A small sound classifier, trained from scratch.
Model: arch conformer, activation gelu_tanh, width 192.
Rows from block 3 of a small sound classifier, named by matrix and row number. Rows with one number within an expert belong to one neuron, the router's apart. Each number is 128 + 32 x the weight over its row's rms, rounded and kept within 0 to 255. All counts start at 0. Numbers have three digits each.
Before each expert's rows are labels from the 100 clips, of 14976, where the router gives the expert most weight on average: "loudest band" is the band of the loudest frequency at the time of the peak. Only what is clearly more common there than usual is listed. The data: melodies that start on their tonic, played by one synthesised instrument.
# router: slot weights (model.blocks.3.mlp.router.weight, 32x192, trained with AdamW), inputs 96-191
# up: expert up (model.blocks.3.mlp.up, 16x96x192), inputs 96-191
# down: expert down (model.blocks.3.mlp.down, 16x192x96, transposed), outputs 96-191

# expert 0
loudest band: 500 to 1000 Hz
router.0:136130135167178154148109139170098094121189099105088162105079130168157163135203145162199126132142109105156133130089092168141130165145137083076144136181145151175078103115168125088108166094146064131066100147113125128084175121084122132120141141164122076101161142048089124117170121117125075143
router.1:118161133151180155139130139165096096138188095096088139119085177107151159148198160125191119140129106130117124109082095159129120170115132106098162126173155166158071091112154111092106177122126082123092120106137115153111203118070150148120168146165097066137138138062091112136169083101140104133
up.0:118181144114107092154133143164140062130097087139060138132182132177188097140111141187111112179163080101075116153134077124146114113121132101140172090130126105155169169097126147117122113149096077141190116062148130096108123141122125151139099093073126150044134171091172132133087123160133126181
down.0:108099089101117129109134089136116163163105171130113122190098105156113185111081143153199142098131098121150082137069136133103128107086145139087181172065107060131163119187093142101173105137109180095089129152132148147126102139147137158179097109140102077171094146126141150076103088166113157083
up.1:126073145127145123137122166065183138138170163182142114109164119108061130190139127145121128143160114141120137017209124163132127115180139138089093148083113147103175132133140086124110171025172187124157134144113130118136172118151088134126105160103161051118138066172098133064144119118118180211
down.1:165127132121146115127111151180083102124096143128124096155046181104070135071142138126168095131076122086140102131104158110186154091177117190173156090174136161115105130113099128165140120173131142101139092124134114083138151117093098118117225046109128133110118070145148142163127113117083087122
up.2:110079116105123155098119063144167052082089185111106153180199126095106147168112140154150131119156100130163137148113121137109084142128124150110077166093127143129092107130150108133105155161129163116179082085151144149165104104167140141084107122103145137189121159182124155092077097094117148158
down.2:104150183049095147135102139106095147114117133098146135166075141140124124107098137166115141195164156159120075205162096147136152120074116178128093129221135158101152095140154108113087088120200108181118097190144114133080115119081144157091122106100159143128115107112143064078136147135128069150
up.3:082115052128210181135102143092133133095086149156147083183154143109104112180147112148144106106083135094125158125153145135077138120130120160131153166113137107143111079106125122087125133146115111123148128090167133170159100098151117126115143131131135153149228177200163091161152119054150147101
down.3:098115158162145139164099155126068125111140144156206127099158131106161176187138159079174135135135130195182143105142157097071077086157155122133121126165150153102131114181146111136060144124184106142128164193111135149091134143162090083135120113179141095113120009111089090088125092157112092140
up.4:083168202069159067152110117150090127104096182113163129143132077100106109074071146105118102071133098154104075096137101111152151150127131096131116124119176171133153120098118082177109110108120111120089155139131133099134176126140108100112169106094103139130092166236132177140183136096138122127
down.4:137085169128078175053128119172139101103096178059134088114141139164069101177118126102142075100093144186092146111132103137078123152134152149183139115113136112121163149153120113213098133084088134069166204154143165160108200136180133127171100170148073135132137120139149127123181128173086120136
up.5:105098168187158134069131121160093146120090110151140122125182090109083131154096136167128107096181129107112146080121141037151128071137107125088142104099132175152202132161157134171181172177131131140181179099121143146116157120106128119138122152149066152093176088122120130137112140096120129052
down.5:118116144123123155184139085107110113091118107106144077165221112138092118094137145127120145079133109133161140090160128164107117130138138160126122124140107179157142152132115073190100134156133141117097113134110161157056146113068088096156114146094104144123141130194140110161102039105164153182
up.6:099172170137174080144095155106128092112097155141118068098127164107072118124089136101108135110095051121163117175173129086132097117167141187125080118123092144122121163200120107138114136168113163184124145143126132141042158179110058117141120139075113154136137215198124106120209137127152090155
down.6:090046109127166147092108141155131112146186077122122126119112094199104120189146122190112109121140120122120090179172078142158110145149088159157155128112139144154165087156081141074082116109080094157096147127177200154154102109158149147123054103173128174138142085120075057128106176121140149140
up.7:125104134112060173115175082150136129127105173185132162155073088149119160082106155136129168176134107135104131085142134084116166127112109081086094127086135166082198181130123073152122117102106184124160159149117117121157155144122180105147092161097115068117190163151071099115139164155118149104
down.7:121183121080144109113104159147083138148161169088107182082255112122114145163146090165112167103086149171107120160105102109092167140172106108141125105146101145132092155175124130122146141141154158156156139112146118167141091159131126145132116127105128111130109106091081103155110179086146072168
up.8:123163148072121082135103093118163098140121141113129108133126136058127118139024141105155154131158164103138113169108100082100124154120115178106183116102117102139211136175145144094090167153109113111107149145114132134253154121107127097165058149161129133136131139137070129116120125161138138103
down.8:137101091209111166123143121185120159142107170147125126127186097134084047161114089083148153103104123109135070104103131171171131155173125144138201133126134149153072088121230072117185156115127039116114106095106130154109138156139142132136084144195139107125110019165112135105140124136138074101
up.9:136122058134156093126126159109126131084096159118145118120157174121102087153109171073106162138173136076127111085111178184182165148078109124066139080082085219147116187109135140135099119101125117130152104107140095152135121179177121118092105095077189173172222062101178111090150143121144146097
down.9:121124074149118141109119100101109170099108094084110120146116075133150174167134136136174124092154134175150121120165128145099092132169138119116175146154139168145151076164166179141165122138134151103094139143159109134137031112160089123064104140109123114124120194172100091090108142123161135122
up.10:147123161110102137167125161098110109162126161132117091114093121110147105137103077078077136136123120115141116108091119151160083078140147192146041159141072122112121190178119128126111130109113076131154103129129094134155159154054179133107122094169162163139135138211165124072050124069122105140
down.10:140095108126162130225110110062131122129125174086100127132142173143121127117146137089077091154095137104147162124188161167096193110135099148172134123130145129096125067141104128136122088070171109065134228153162146111167114111126074117142093085044137125121111143155132148086074119138092139070
up.11:122096178158120084141152088139108167063092163138146102158145120072109124110162114101127116106115170119077131086113132195055140083120108139164113068067117193132167096123130170096130114142134115126164145112133106123170122161165072121111130121142229170162151158104187149189157114057112149136
down.11:176090171112125154109183147143142156123135097147108172138122158094124171101097092154102144061154123150180107121156135182049124133148142105136138118132125105162133083117075081099168091105096106100174090152133093185146084139089097191159146125114097081090062136171139182089130134093097094071
up.12:191087120077099131083153138134155114150087092144084129185114130138130126119116083182122115134104133114117122162116079074106103108074144098115095152126114094129182104119141097161159108134209161145153173179132135140167151156134096126123183119136097216128135155112082138136159135073094115093
down.12:135115103103117111112131070080128134167152190072142141085140088121124162149108144143103106110105163106140123093141111112177084100090119087121165121112128067086159127124071170149086126178102122127159140124138112110169099144091084116166196087147112158094121133095121133120129066080077143172
up.13:150195129146087116107118095095187145120070103166180111145110145134120101160060103091137129132150112156144146100129150122106145110120136125200142135158121135108127115129167162106100086163102117133135170124131125120185104098114107113177101119145089086142102166206169082106126151071127067139
down.13:125197065116110096175149160149139141110119142156120104158152143069079094103155134156086148088160101146100141090107131149158113109106105191177179154131128100134164164064029170057143141191111092172117129143146141100129136140081188133158080114081155113073106139106102090136174126111096107149
up.14:137162136145117149155163091141106135107134188129135155103210161068143130177113157186123089144150161129155149184106120105141124102090114153127105108168098104121139192110118146154187084114130183096131138172097125130135139150148164130106069099139112114118176099144110114119109135115109117142
down.14:157096114091167128128136164038188114133129163105126111138056153173169105092130125181157176112129126184094083189158077130096120116092117102073095110072113106134150094131123115156076091100110167167207140116118070119141125129110167098133062163122136106171154062173130130147126173126158117186
up.15:151063154114102111123137127091080188132146134141140091136148144061159146167030120060102086123111098133140161118255118125154115178099135048122128070115089094128108138151133139131133124083083181079139166104126107079135120134162140096137169148146185201122150155108141153116165100088126102149
down.15:110141185134115159134066118193104116123105166119128129082177144125143094191081136109113125134128101145131126178082097101150150079127120096138128070140170135160065077148134151144125101088159161157159136138102112120140071110106131176171105113143124139098121187112129173159110154123135107133

# expert 14
loudest band: 1000 to 2000 Hz
router.28:157135157122088130131183097126160122116125120149112168138169138105094122062128154146150144101150100104090112126213183141094145061143129110102137123147105127157140170101139130204169139094182110105140132156085050154114129128095152117094061118058090131140091079217157106095069097100144127146
router.29:168116136095105138140180119103171112106120136148134175140166120109102146067129105152138142124137107111133114123191175140092145092123133125119104115154078119144149175099139141207188138080177099110129131114084027155129122129086168099131069119065080133126086101213184099099064099115139158178
up.0:113119103130190131136118123101165124135205191084147156102098206063127126179194137124140092147122131135113162066041116120095121086151131158151190149114171130100085035129102127135142167115152159109198127141167109122097079117176137089175134112162128074098106117076118147119060154150109126150
down.0:153090126099163121184206125074119145141155127150147119166119125125101140156110131130110122167169116075119131080130057185160094144193129147111091158132115088119145087070120159131151139163105051115136187144120065133118113120165151183114162136129092122090116142043159226119140148073112100113
up.1:098109178163150130136138154131121180127153222155140109107090158083112129176171153114132134140116201170105178108082152123152087109115156109108152085101190115155085044166124192169094183086116082127186115151114104109080140118138132118083065139149097143117058159121127116110134171080122148082
down.1:099123115168139130210110144118169140130178154191142092192140142192125125106097093101099109104118100143128120165127105142099130091126109114066136091134076158141037153106115121125091121147099045113107119143116093117111120158087182169136097112152153115124145142037087183102135108092114107071
up.2:172148186107095084134136138141137193126103204106178082124160140095170098116060095097132168092149145108080136061110084107147120082128125149088137117140144132108118093063170118105122167152173110104156149114180118106125124129149160145144127153116113200103112115108092147135186154114149139103
down.2:119076164170145081172107088148162112141137104198176130116045119174118091096121150053152169068093170052150042158098158107149165136144114094105161076102133150115130127173073111146075096114109118082121116157110145137110159126138108141127102174134116132112119084093121141125107125150170124134
up.3:098158085092062101165118158137078221130086172171113080116152064159128160125155165105140093147182133072090130099094165138089098143113137124108191122162083140156112100044148169139165110081139079111118111146128146171105124139120124171165096119133110133114142132088129082179108154131126123065
down.3:116155127124115166119128129155085123128162160128170116118109189070117107137139162114135061061129122104113112151121077104080111025144128160149108131104135145111173125140173116184132128160143123095119073102111101113150114119136172132093072134115120127133086176097101099092146115100124091169
up.4:155149117134120113127138143204102145142138123169115139113130113163139169178182118108165092126092137194157099164087138167090133128105139132065054119119152168121090168111127125183111106152168042136161143140183122128096098149156182138112078128131105073137133059191044105130134159150123084097
down.4:135152110085117168173131218103117145111087193111119136125101147110164040172147152126070171128140173137101115144196152102126115147117140165139150099131105105146131180120149109187169093072157121145138136219126123185116062127156091126100112148144119094150111148087135150124153162129117145083
up.5:167116128171112078104142152109122075127072030140159100114135156133065173181136158177074163199109175101117124119050125126124121152139109156124120097136166114114119055148177101127096119177145169116086139121075111103083136091093140094119091087138141169125172123162110121098127190087127167153
down.5:079121143137155129122150137190148139136125109057144058141111103078184171052127103158137077117174131188101054076123100068186150129164178102173086098127153106138130194128149161123184128148075120172199108128129150170119103203148147108123115186158115106082093086059124123143150077120069155144
up.6:103146162174162099112133158084063106103114195128114114077146119156146112189091122195078130151156028155067091076142103118135097080156126110087127115127108156166152126082146064163126139104108118151149144131171135069090129103158175077179105103120169125168174101094113155109142145110176130111
down.6:116129138182171146108155117148151119141173101171148159103077096090146100078109109109078101136105131143164169092141020105115095181120119147158150144130120137104159163144151067098188118129159151091109121146086115148121149135075164140161102145233096065110097162175131177137141164143137135098
up.7:137108099068151122139106185129137195100133152132105147130154115141097140048087121170125132101050183155125166081167135108110111166160133181101114125145097139092159123152121154122111095201189075134145142148117145075083124180143097106118122119151183110146119155073136099109126096115105080103
down.7:143108173118162051075129043141085130094111121087149151110136107124156104125121117128177165186096109144104146187092138057105118137125135127131096163194092126141152159097161082152123163156120099113105105093108101156162135097114149109146195164136101101101134117140130147143129099093188080193
up.8:132129112190142153153121045104117111115097161084142105103105087150127132149168158192146122160138112130119103129159078105132110141134137202114099082116168085108146124161127126120163155128113062109208075096156138184100099128043132073162090117135173139104083107138074156169117160194078162145
down.8:132147055131132101087149142129081156128105133126057125141160099197112052140134137167146142111136170148116146142128206135073078118118081168091047130166138137122094110073157132077106137159135129141203157104134125071116123136147141128069139190089114092177149185131116142149135128145156136090
up.9:085119196043158146145115103154098141175072061105094125123143060141187117119146125093144147128077167100081097132147099139119128136094158169134144114126123118123108101140129122107145097127070139120133145110158129191157098064157131167135159162160165177104126135092087103112177137193085189088
down.9:137127176149121091199094094144170095112162117088117117150178086118132133163131036194152154182113077103136129159161143169135134121143178146154087173132141152107116135095152146083157139126123083143063105145117160112139099149137146090133083165163169114089096133159149126134127118204098098194
up.10:082148162136237098114115142167151114102119161140132125073145109125138119091153158133119072104169096072115100174138070143098135086151087123098129114155138149135116112146146106167143154089183087127143118179150126163097075193170129071139128122136170182143081123142151134135126132098104067125
down.10:134090134078109106099143111096092128158149200110165093161081142084149095101116160119108161123152165153102063110149167160182114153098126078125123159117117101122158158108188180093159104125116125115173144133197145136109153124108164092135131091101128104150111182066148120130100170032163122141
up.11:130171196147088135154091144129118074093136230068158073143158137080128121088036147174133097093165155156132143180106114115119109096127137175112202073151079121131113176070158096147088128110166146154090158163139124175102116094066109143070097130151113074122099134118060120147152151100107147052
down.11:113151130178159131149109114157097057125164044208098116154091101133082125105192095171117118105171136091096076117206129106114119150141093087090139107120154132102129085104092129131128147118119107096144135117162116103123124155121160149094108071140118119138136112133093116183124108148147127143
up.12:111103150132112130124106072130143161123093199084128177133110104135137093115069166087144149126106087168118115128168188142086144107134134108160122099122163151120182094106166176169116104128119115106141127114101114088191134153063120095127113146116142118131148108080128091138137025087172069120
down.12:117134097165114146105114102149178122123157094138154085111190113127141117131155098196134120132123097173139125116154050148089122169146165107087101130184115153198108169160087108097093105089172151114101070151075127097148098191148119164143146146065103122129082121155120160113105097122112145156
up.13:138074127040145090146137080162044108146157126124099139137121112094107079181138127145106171105136087097137114183118113172097163139149104119172165153137082114103142113138118135133075096171139130059112151168118135154120139083145126141131145151130141122141079089165143157118102079153123198093
down.13:147145088107104147114107142177131085162138150107129151100110144083087107178141140149124132150184149156120112124148122168126116142063142148104130158090146085096191109133081087070170194160170141161158131130157129093159109163128129107124140061141093137113168101115178120117095179105108142110
up.14:161155165106121103154130172182137156121208080144133096160113121122215110173110093137121178092142079165109080197124131165138144091125124075105173128096079123129153096099127129143141157138112099125139159110153144090128079171114090130033116093134138160147094096056179106117121083102112144151
down.14:083091087110114111180118101130154155160110073136153161093195125101098092188113166126096151090102179155136106094174128107157088163139143178142118136178123171158153121097149151135179213153184109182134136129095194122140077133069101148143164140176156050117147110182123095162163146182138098080
up.15:137074116072116132145135112109115065152155098119137115097078163124019197122143117096079106139069165107124171139111128088076073167091133086160110138117125162145153175153137120120123158094056128100148075099143151077208131078146133122174189110164133163179158189140183139127132142157103138133
down.15:103137138126102120158168153151141113155072090085172151124052118081172092157135116093097116161174145126134135177136176075085159168169108101118107111083141120139111121133108144121126147146157153136172183153131135140105084111082154153116094099051106151137117110129062119100160138140052077100

# expert 13
loudest band: 1000 to 2000 Hz
router.26:178150160069132145164092180186090171093106187135138090151183154085119112107104160104147122101124126055125140108166193186107162112143116143106160142151083121123081180102156154180154127115149047134175092089065087165083108122120142134132080107104142136153081099159152080092051118153137075132
router.27:178142164082135143161096178186091164104108172129134093157181159088125124113102161103153117108119107060129146107176178177105159107148126158114165137137095125138094163106157151183166133106161065125168091077058107166088118119094140135123086111106139122147086089158157072081052120156137091141
up.0:113101096143142157152133143111088138124076100151144134146112176182131097140144129148097155166129166112103068061163128122103157147162112048184139064149155078112098133109156119112132166114089133161171081127132112168077135065139057075079193135134139174143164133101130115110110195141133159168
down.0:125108139192127137102152109099168133095109107167128145153160094105147173206099139137182064125077115081107125189080139138065094134100111081093140128088098126104057156118140113162153115168144150121098121075135128127167199139158174129082206162118117084143204109181154044142146138113113115099
up.1:169191188157132107136127155129109119146147122152100078208105167160116166173102136175072125178109139105086169089164103121145078145156168135119153106171114080102150105163142065166140131122103112151172100143124150141102113102132132144118152116086103107125148105157087088115137095130133106191
down.1:162166137092181133096169123096216105099157076140104108120132107130194181126100187128098125077109128137090141133113157162139115115147114167116137128119115158099136188105115177079117152178087182078124091104102122192103168082089130143123145112135145118146123141156083132098129090142109125159
up.2:109074147119143083106116129195103114145150172092139097141120094155094140127192152130163158103145120139151179131139090031134168176113135229163236139149179174130092131095077176076131097140126140144135178191112102153118107165135104077168152134125109147143076137189143105155121209049113186176
down.2:108168095148139147098129147123062150099132113163152142113107124149119108119094175134094126148122127090062094170078167177193117106147081114078088082136131145111136180116116132229128104157154161081101189128117121164126155092143118113137129177116126125079122175136125131106069133192115176143
up.3:107072101094212105136126132111114105166119159158090114175145174089181095135157146144170124140125131172151147105090154093160090134098139225191225104154089099119057119159111122118109162149123124158165136100117145149147143119163093154148168161107115076096095145166141169165098119112148171107
down.3:151148122177195107102127150045132111150099118159139087122046147192125134150132091103124168125118109161080153136090067129181118175156172139101130118114135156119131126112116114072110157178142132120103098131157166181159141033070104123212122201140153121123135094055146169084099119136095126109
up.4:165132128168171116173124131106109109131112154196153144120132165155141116150110112141111161136066079118137088130118089141154103104133115120173121089127122110097141124182125101113125099117142095118083096164089133065123076134158155132137074130157091121109126157163182080147174146078163174104
down.4:118103171137114135058110130088136120100186144146112115180097175104104087152132150141181101108156148107157132125136150118094162157174150094056171131084126155099093108125107153108127111098112146088136192172144070157118210128163136108104099139125146157148101102152123096133127087166106138120
up.5:114112167103123109101087124172092131160043183177170123114145095101105152145203076170110157102148110120095097195128097174088169137132122155124137155101164157139185160102115106108138144144146092105071131096147141157130151108104125148186186070151136157108183090209123086151105098165128120098
down.5:108104216159140062105088145135091137095150181124145079104151123136137096144107154144126151066178101127153175136109130149079089138133111120145154101184133102176162100084142120145124088107114107098151111138106115095164104106166099103142138121132119163130140112125139140103153157092132138112
up.6:083112175159112103132136120208131112141135054082133143165162121139082119111088077116096164142104136110135185135130192075108155082145137144099102123149146155148171070126147117152143150142086109106184082190135126120142098085156179100127131123153112134106148126109049183119125086140108109104
down.6:118109146117104107072126162150071091136056145117056130126133114176108149127120145152165167102052148095117074186092132128127093133101132131153140132103155123108100103129161138125140154197091155148146108122105162122161101104145107166184164214170127118126133169139155112107155176096128113112
up.7:133196123177168109130112102154071143138198122151164153180044219120137118123130137124091141148103155173133129117123125110139111152126124172183166148124085128115138189122126180113154170102155158113119140173111117136139171150146093093147173131114125095147111098121094126134206109071085114139
down.7:123107055131046095133122140105112145135089160135108160159100113121160119110088139131134176124147129148176182140145106054142087120098112080110188140100125119208134081137116144132082139179165144133117073143154088098107085119055169145133195101140111078118146150118173103144112180159111200114
up.8:120033128125145118154116122114103162103071095143152154109136163149071094173081153139157082144100152071152197145079091128140114116134121160197182142122104095170041208095156087098129100131157136099092170098139131114092157133112107114176160120125090174126134128101100110128184150116134090088
down.8:142179041193110075129131127119168139156170176147092112183119134142165149086136167149103122121181172125157127107139151061080164144073153129095141073142108103113157108122146089166120162182175183086133096147102127124153161125125185122098094165142136065179120118112122153127146049152137100175
up.9:162140165054156067105138128138149106151115138130057129155115085140116140158078127134096113069103139115148198111121102169100173147153125139193111111125116108123083132147152143115118089145120090125132117154088143118146102179146129170097201142087144074139140136119130133113188153140153154158
down.9:183085152119061147183125135144166141132140160154121098176160133129118146108154074105139117182145137176146099076111115117092150160119152073105165092139151215158147109139151158097121143104160125068071173093138084136104076102141121151077099083196120179103127088131081091124142085122158159179
up.10:133145148122116132148103129088139206122141114183135177107164131147117088137119111104153098139134124124099138104093153136137111143123137068062120085148143127147090154083163145144109082097167066107179086132143154131122124105180114148251064116098111125162086103116080144130128141132100169090
down.10:145096121107095116145097126155179097126136145134154171146093150115177093101135153069130192123095118137099114129193188158115053119171122174087178134136113102070155126112086098160142116069081032139117069147138091109136096136158103130102160148139123110151170201134119150145181133102175081142
up.11:092133080138104127132110141134155142090101131081147145116125112145157156150118119108125153075126091131152130157095187115174106108090095086157140111120101129181126172166122150094115101139168143140076184156111135124128193090142068160142032139179195151128096123174172142118115099120110161163
down.11:114113152122106123104154067142121169125146128145110186115103158108177161151107132193159166143134154179135163116143107191142065127126142153129166107105102100101122108164129063104166098157121141155170127078132164156111167179161149118113098093055138087141138094108185131111100118107143147112
up.12:127149096134134084131127197083203108103156110104096142120169046170148133105123103151191112129110135144140142183162150136127125170188119149165137079133169194116136088154192171117144094137127068139143120126119109103128120167148077117096140124108128120164096157149190075123149085114104136145
down.12:132126161037070165106120108119105115150099121175181159103056136150116123142155178171109101128163103087152164122090174125126110134146127205119087162115133172162077125175113124218140174132182048097117158062090122088143165090149079112154124148157110157079092087150142136100076107173112165129
up.13:163172139110143175102130118160052082110112146134132115171097100144139164145114124148094108156104101152132102124084135113172129136138133118105128100144093152122128118117099130194078126107091165144123182144144117017086157163107125071132119130117151165129127109139127082119109116082167086196
down.13:135086150119151103095127164119160152112134087116151185087158189090170117094154199161076093177094091144076132131132102089128168076090124124185145161101164112165119193179161166139115150142101115113104133114118106149110166114139112108095188083148115133122118144149165126130077156125120105064
up.14:133087056118145086126104170082155152145091105153139148072143096119131106134081156149153116196165156145122139157089051159095094172064126141162148123124129120082095130112192097123159068134099116142131125119144102086084105148170099211096131108134161136133117071143140196091176167067151146087
down.14:181206126136125121160148143135125116098109141115133146081113172124156096127172148121140169107152151107159154074070150074056180159139171150128091144136140101072212116117090109112116186137152083177131146154089119090098121136145105154147172119057137122125135127121074168125102147095106116155
up.15:104131065195094147093121110097156107121020139055124175087149163110107141133096107201167155169118211101107138123167175127247134107122118046140092116116142100132147206130134101113132129126100143142064155109112142061109123124150126088147068122159146146131175124168123096112117116104127122140
down.15:125083137173136087102126049166128125156098074100128101118117108129130145184102133127172184071085148164206182142110118128143153115160142098107072122153149131091138065202075159101147125136078164121128117086121175100140085178094087137107140176101128152148085141144122160158205155144132176135

# expert 4
loudest band: 1000 to 2000 Hz
router.8:184165142118110117142127129161147120143125187145062162208172157134071100135057116150164159092108123091153145138099174145086146187170104117183140139108077126172099108043134087175133121146129141158176127089149143108099103129150134103116058161109174135164086051160136096114082109136097141159
router.9:154184134110142129168070188158088161151109225150125079170188123135100079139133152126129125103164127077091146093121146191090102096166084172141156145138101128171106092056140137166174134144155126130178120118119134151058101100126119122116063120076109111180081071132144087111047131123113118118
up.0:176130108172122120125153145087172117148087088177126134107104098149172117175171112169215112112126114140117088132101101085117150142100114146095000036073130134083123198196122102150151111135135103157139174136096132127096116157184137116105102172080136132147165109164128114104135065117093168155
down.0:138085121129101124074135070147078138157150150092081098142176154150087081104109165159069091129184091165135100138086105140118132153157111066115139152075124122165130101138152132199102124132172085117092100083147144145101202111199132114098149188182126087157139158076137155117132191154158144116
up.1:106124109092107103139113049158120141114100110119142113133129168051158214156140119170139078106154120166101126172104091144131140157065123111120067150142180191095120126092154140134070117170140088167170103144174129082100059165119088171188134175161140129117042144100131155160108107122134180179
down.1:153109094117146178144121179154142107110089181100184151064163141143125139063105176145112072089109160157138112129076119107086140120051178123176140092140122093124130167157120106186113151123131103158046173131078155149112092135123160134130179137112113151145108134154113116130137135140144106046
up.2:083173116128168165130135163124132135120104081074079134145100101119116158095123148095138109109129091135136123147152151116109115129082132171106129104135089138155136232143091107140168159103126173120111112130136133125101170144111138125135115085090117127158126125141145066139175115171119089103
down.2:113162061212124147120126120167088099135203135106187097106115141124127086153126207151114122099170139114130164078116098159116126078128145079151175141096149117112147108163176051154150186196098097087144115105119131102133102083157120128077136096124098126196149095146146161110137156150134126064
up.3:112145162142185073102146149110180074145045158110120100170100073081129089157163132127173125189103135146145127169118142117122111132116119144167179097127121167162101146126116092098150129139148142091155089173117143108127099098090098123136135128137146103108122120143163143142147109119137113149
down.3:087196124118161118133100109115093175130184143128106124188053097137156143132093112119096132103165082110097208104130131105137110119160105150105130132170130130108166039139171126116088104092017129130106116102133160147112120111193105153130100122109136128118106139107089188103108087119104080103
up.4:140092088138115162162115128132071108124085130150103126095062145084151182139179121172176152130171073121168147160144121135115080167170128118147158173186126134094114102153140082129162147073153096150104089119107143180125142116103171131088196122144074172126120095150159096143105117155127160185
down.4:113127144166117077146079096141142155046118145169143153107195147128144145171112162156116132123129110068141087095087155167125135066133100170122131134115094137119191224081171095122079111138162145149104079102154121164100183144135104098121156130177165141119139147124090110216093125163121119114
up.5:147073122196161082117100112136171108147184128150146102111106075140162047130150110155121123100160064117098156056130094150149112142129159116173143144128127091145122177166153178077152171105127135090160127094123134068157166107095027079167146146130127176149108120109157184165113120141091070154
down.5:085123130161170059127143095134141119119108160104123165147174122144157124127115101078165082155131157133104167095107094054094106142151090131099158115081105112138137184158124118152108108134064183162126111174121105109133151166215164158132129149075114173141120100018123102123111144056098136161
up.6:059118095114142100133101173142154147165149101098123079127127110068122108140112091173168119135119157162156156184128139098167174093134131131136130119076118132176149148178105148130086047140114092129074131107140131064121181066159137109067096095090154184139164151078100144150161076141104145170
down.6:144138167056128160100118083100144119154148192168157114083149125125077114154098136137142134104153161079098100172157094100074104102125094199130114143158118183121182115133128157100136127125130169162126094142116141148112182174174133180184191156084097156138134088146153108121119144094118085139
up.7:123114117138115120092102120150116088159120133146086112081080161087094101089124089122123120144163157117098097170102097124140113180133137153171163098177126120130113116128098124122117122195144115129091122058111113097145135162125079157118187177148107135148155072144120156171096148103129136084
down.7:140123092120102159188113057086146140086115122147140149174172154180066157147137145126117120179134135149122089139117168092047117146109111137102131129164142158158193121156163124241113165172197105111118128122116126157051170131109034140052086120141100126106141119101129117113156066083122105070
up.8:141085179110099092151118116118082041137144145137085159150095172124155104108063119095121154116136114085128112097141094116139124133114129137132147109072092062066170137110099123153121132059082135120030118116106147094125117136103176067114151154144105141098138148154146168208119084128151123140
down.8:127145171133125090066122106176124144138098140096066112118139132160144168192137120119128056169147178156114105105093179146180050138154118148176132135172142156098145102148095123109108166144114097049177050137094170128187123127102095149207153127175128083125128101091110059125176118152078132162
up.9:125129174166120084148143115119125126129141101096135149118161132095116117105141106129137156111099141121127135155039136172182099093159117124067140108060113093151136112158155139144091145103113153173129160112153145122187140123074123107155104164130126095118161215153094078125048125160132216173
down.9:136143166094151183108098129180168093129122090091098133106121048138053137181151151129152118153105162120099143144136090162213119163117103085190126094135146080112092190094139130234116165161086146147110153144136139116141144147153156210117172158108088122112126169144110158162099117139090064095
up.10:165052144027137097118111104129155127164113118096151111136094123109179146140103148139091145154164147052161161106042145098121148158095133158116117105165086103179088209105129146146146146110115150115139105162123121155123124123085089105156155112102147154151147166119162167163131145099133148099
down.10:080102137127114086159167137109089163020130148227126099146132143174063108197164139125125069146099142123104116213120168151181087096105097114155115128130085133148101128133155169064084124084149083123124112142096159149116108105141094147157078083120150146130146151174115131124152151106145146155
up.11:183148138139112087107134136139145097141135149174089135125114163154098073113146073136064095150128159151082070172097125151108097110147157132150122123158133172132183107126113062123094112114157083163188173148125156189175148106130146117121144158148128071148097111098054093100170115111160120156
down.11:121130123122043142112157144160116117104164154150108131156136177098180188110110136119152104129172135115109161155139141180170087114141142179158169143173106179121124062094092198127052128170161195093065122136114131149110132097128125113129115121155145117078122125136149100186123100161076174136
up.12:092112091178089056139114116047146125121046177058123165118072164160151112125095139196149147152133135127166159090173126079101163161107123155103086124100094110162181142127144155126133126154149126137188132083141128152118127145118131147163130164144140067164098155114112098119110174168070166125
down.12:142117057147082174072137138110102142179130074132115067206100188115110096144155144115163150084181131157112206136111083106108062093094095122095158125095144089145075177147112181195062164113177137144096064151138128091137084140138157162120176164065122157160171084103146146144132110173155146071
up.13:142097123186097142138119131095170133164200184125150126172170160131105185105094139155125153133117191114165112073146153134116095150121164108112202076107095138105131146122101112166083114148150171156183116073097106115106179084128131175181208127136154074087211153189123110081061109112101127106
down.13:137182071150126154062113147152125165153115104100160167147068158107161124125122125134115174080170104135168153170135080201105085104195133137129101156171120096153137157095141136119057085131139118104099165139128142150088071157070155187072139073128079062105087139106099118103108151108136105173
up.14:172102099076117100152135070119079095098121157167174178129080123092231185125114159142168154201142109131128108153081101147095155124129127165115149117081119090135141199119102119129152128098063147113125118161107137142167118155143120109117189071116186172139085126086118156120116151109123120104
down.14:130111082148169106042142133129104188111135140161088150156096184133104147166091182125104066123164155109126092175106151139147147106113147110181090134168132132153128160109164122117106102097106123089115124150139114132120192080109132147082065182101137092115153141111202139087096182120132135120
up.15:142139093097128146128155126113094062095160149169079131127125178077106194139086123094076104121082144110125100120112175166139114151087096131156152104068160150110107161213132099093099126079092120089090136121137132075085148104166120126112108135122157147118240149136068150160177081171151131152
down.15:160155121115087164138179144107129113139117163136104094118125123111096135110168135164181116112139137090155151159193101094139167102132150193164133105111134113134143151144168177137207142178154173142152092099152085106131134094093193127099143132122113072067110058159121142129113058099109132120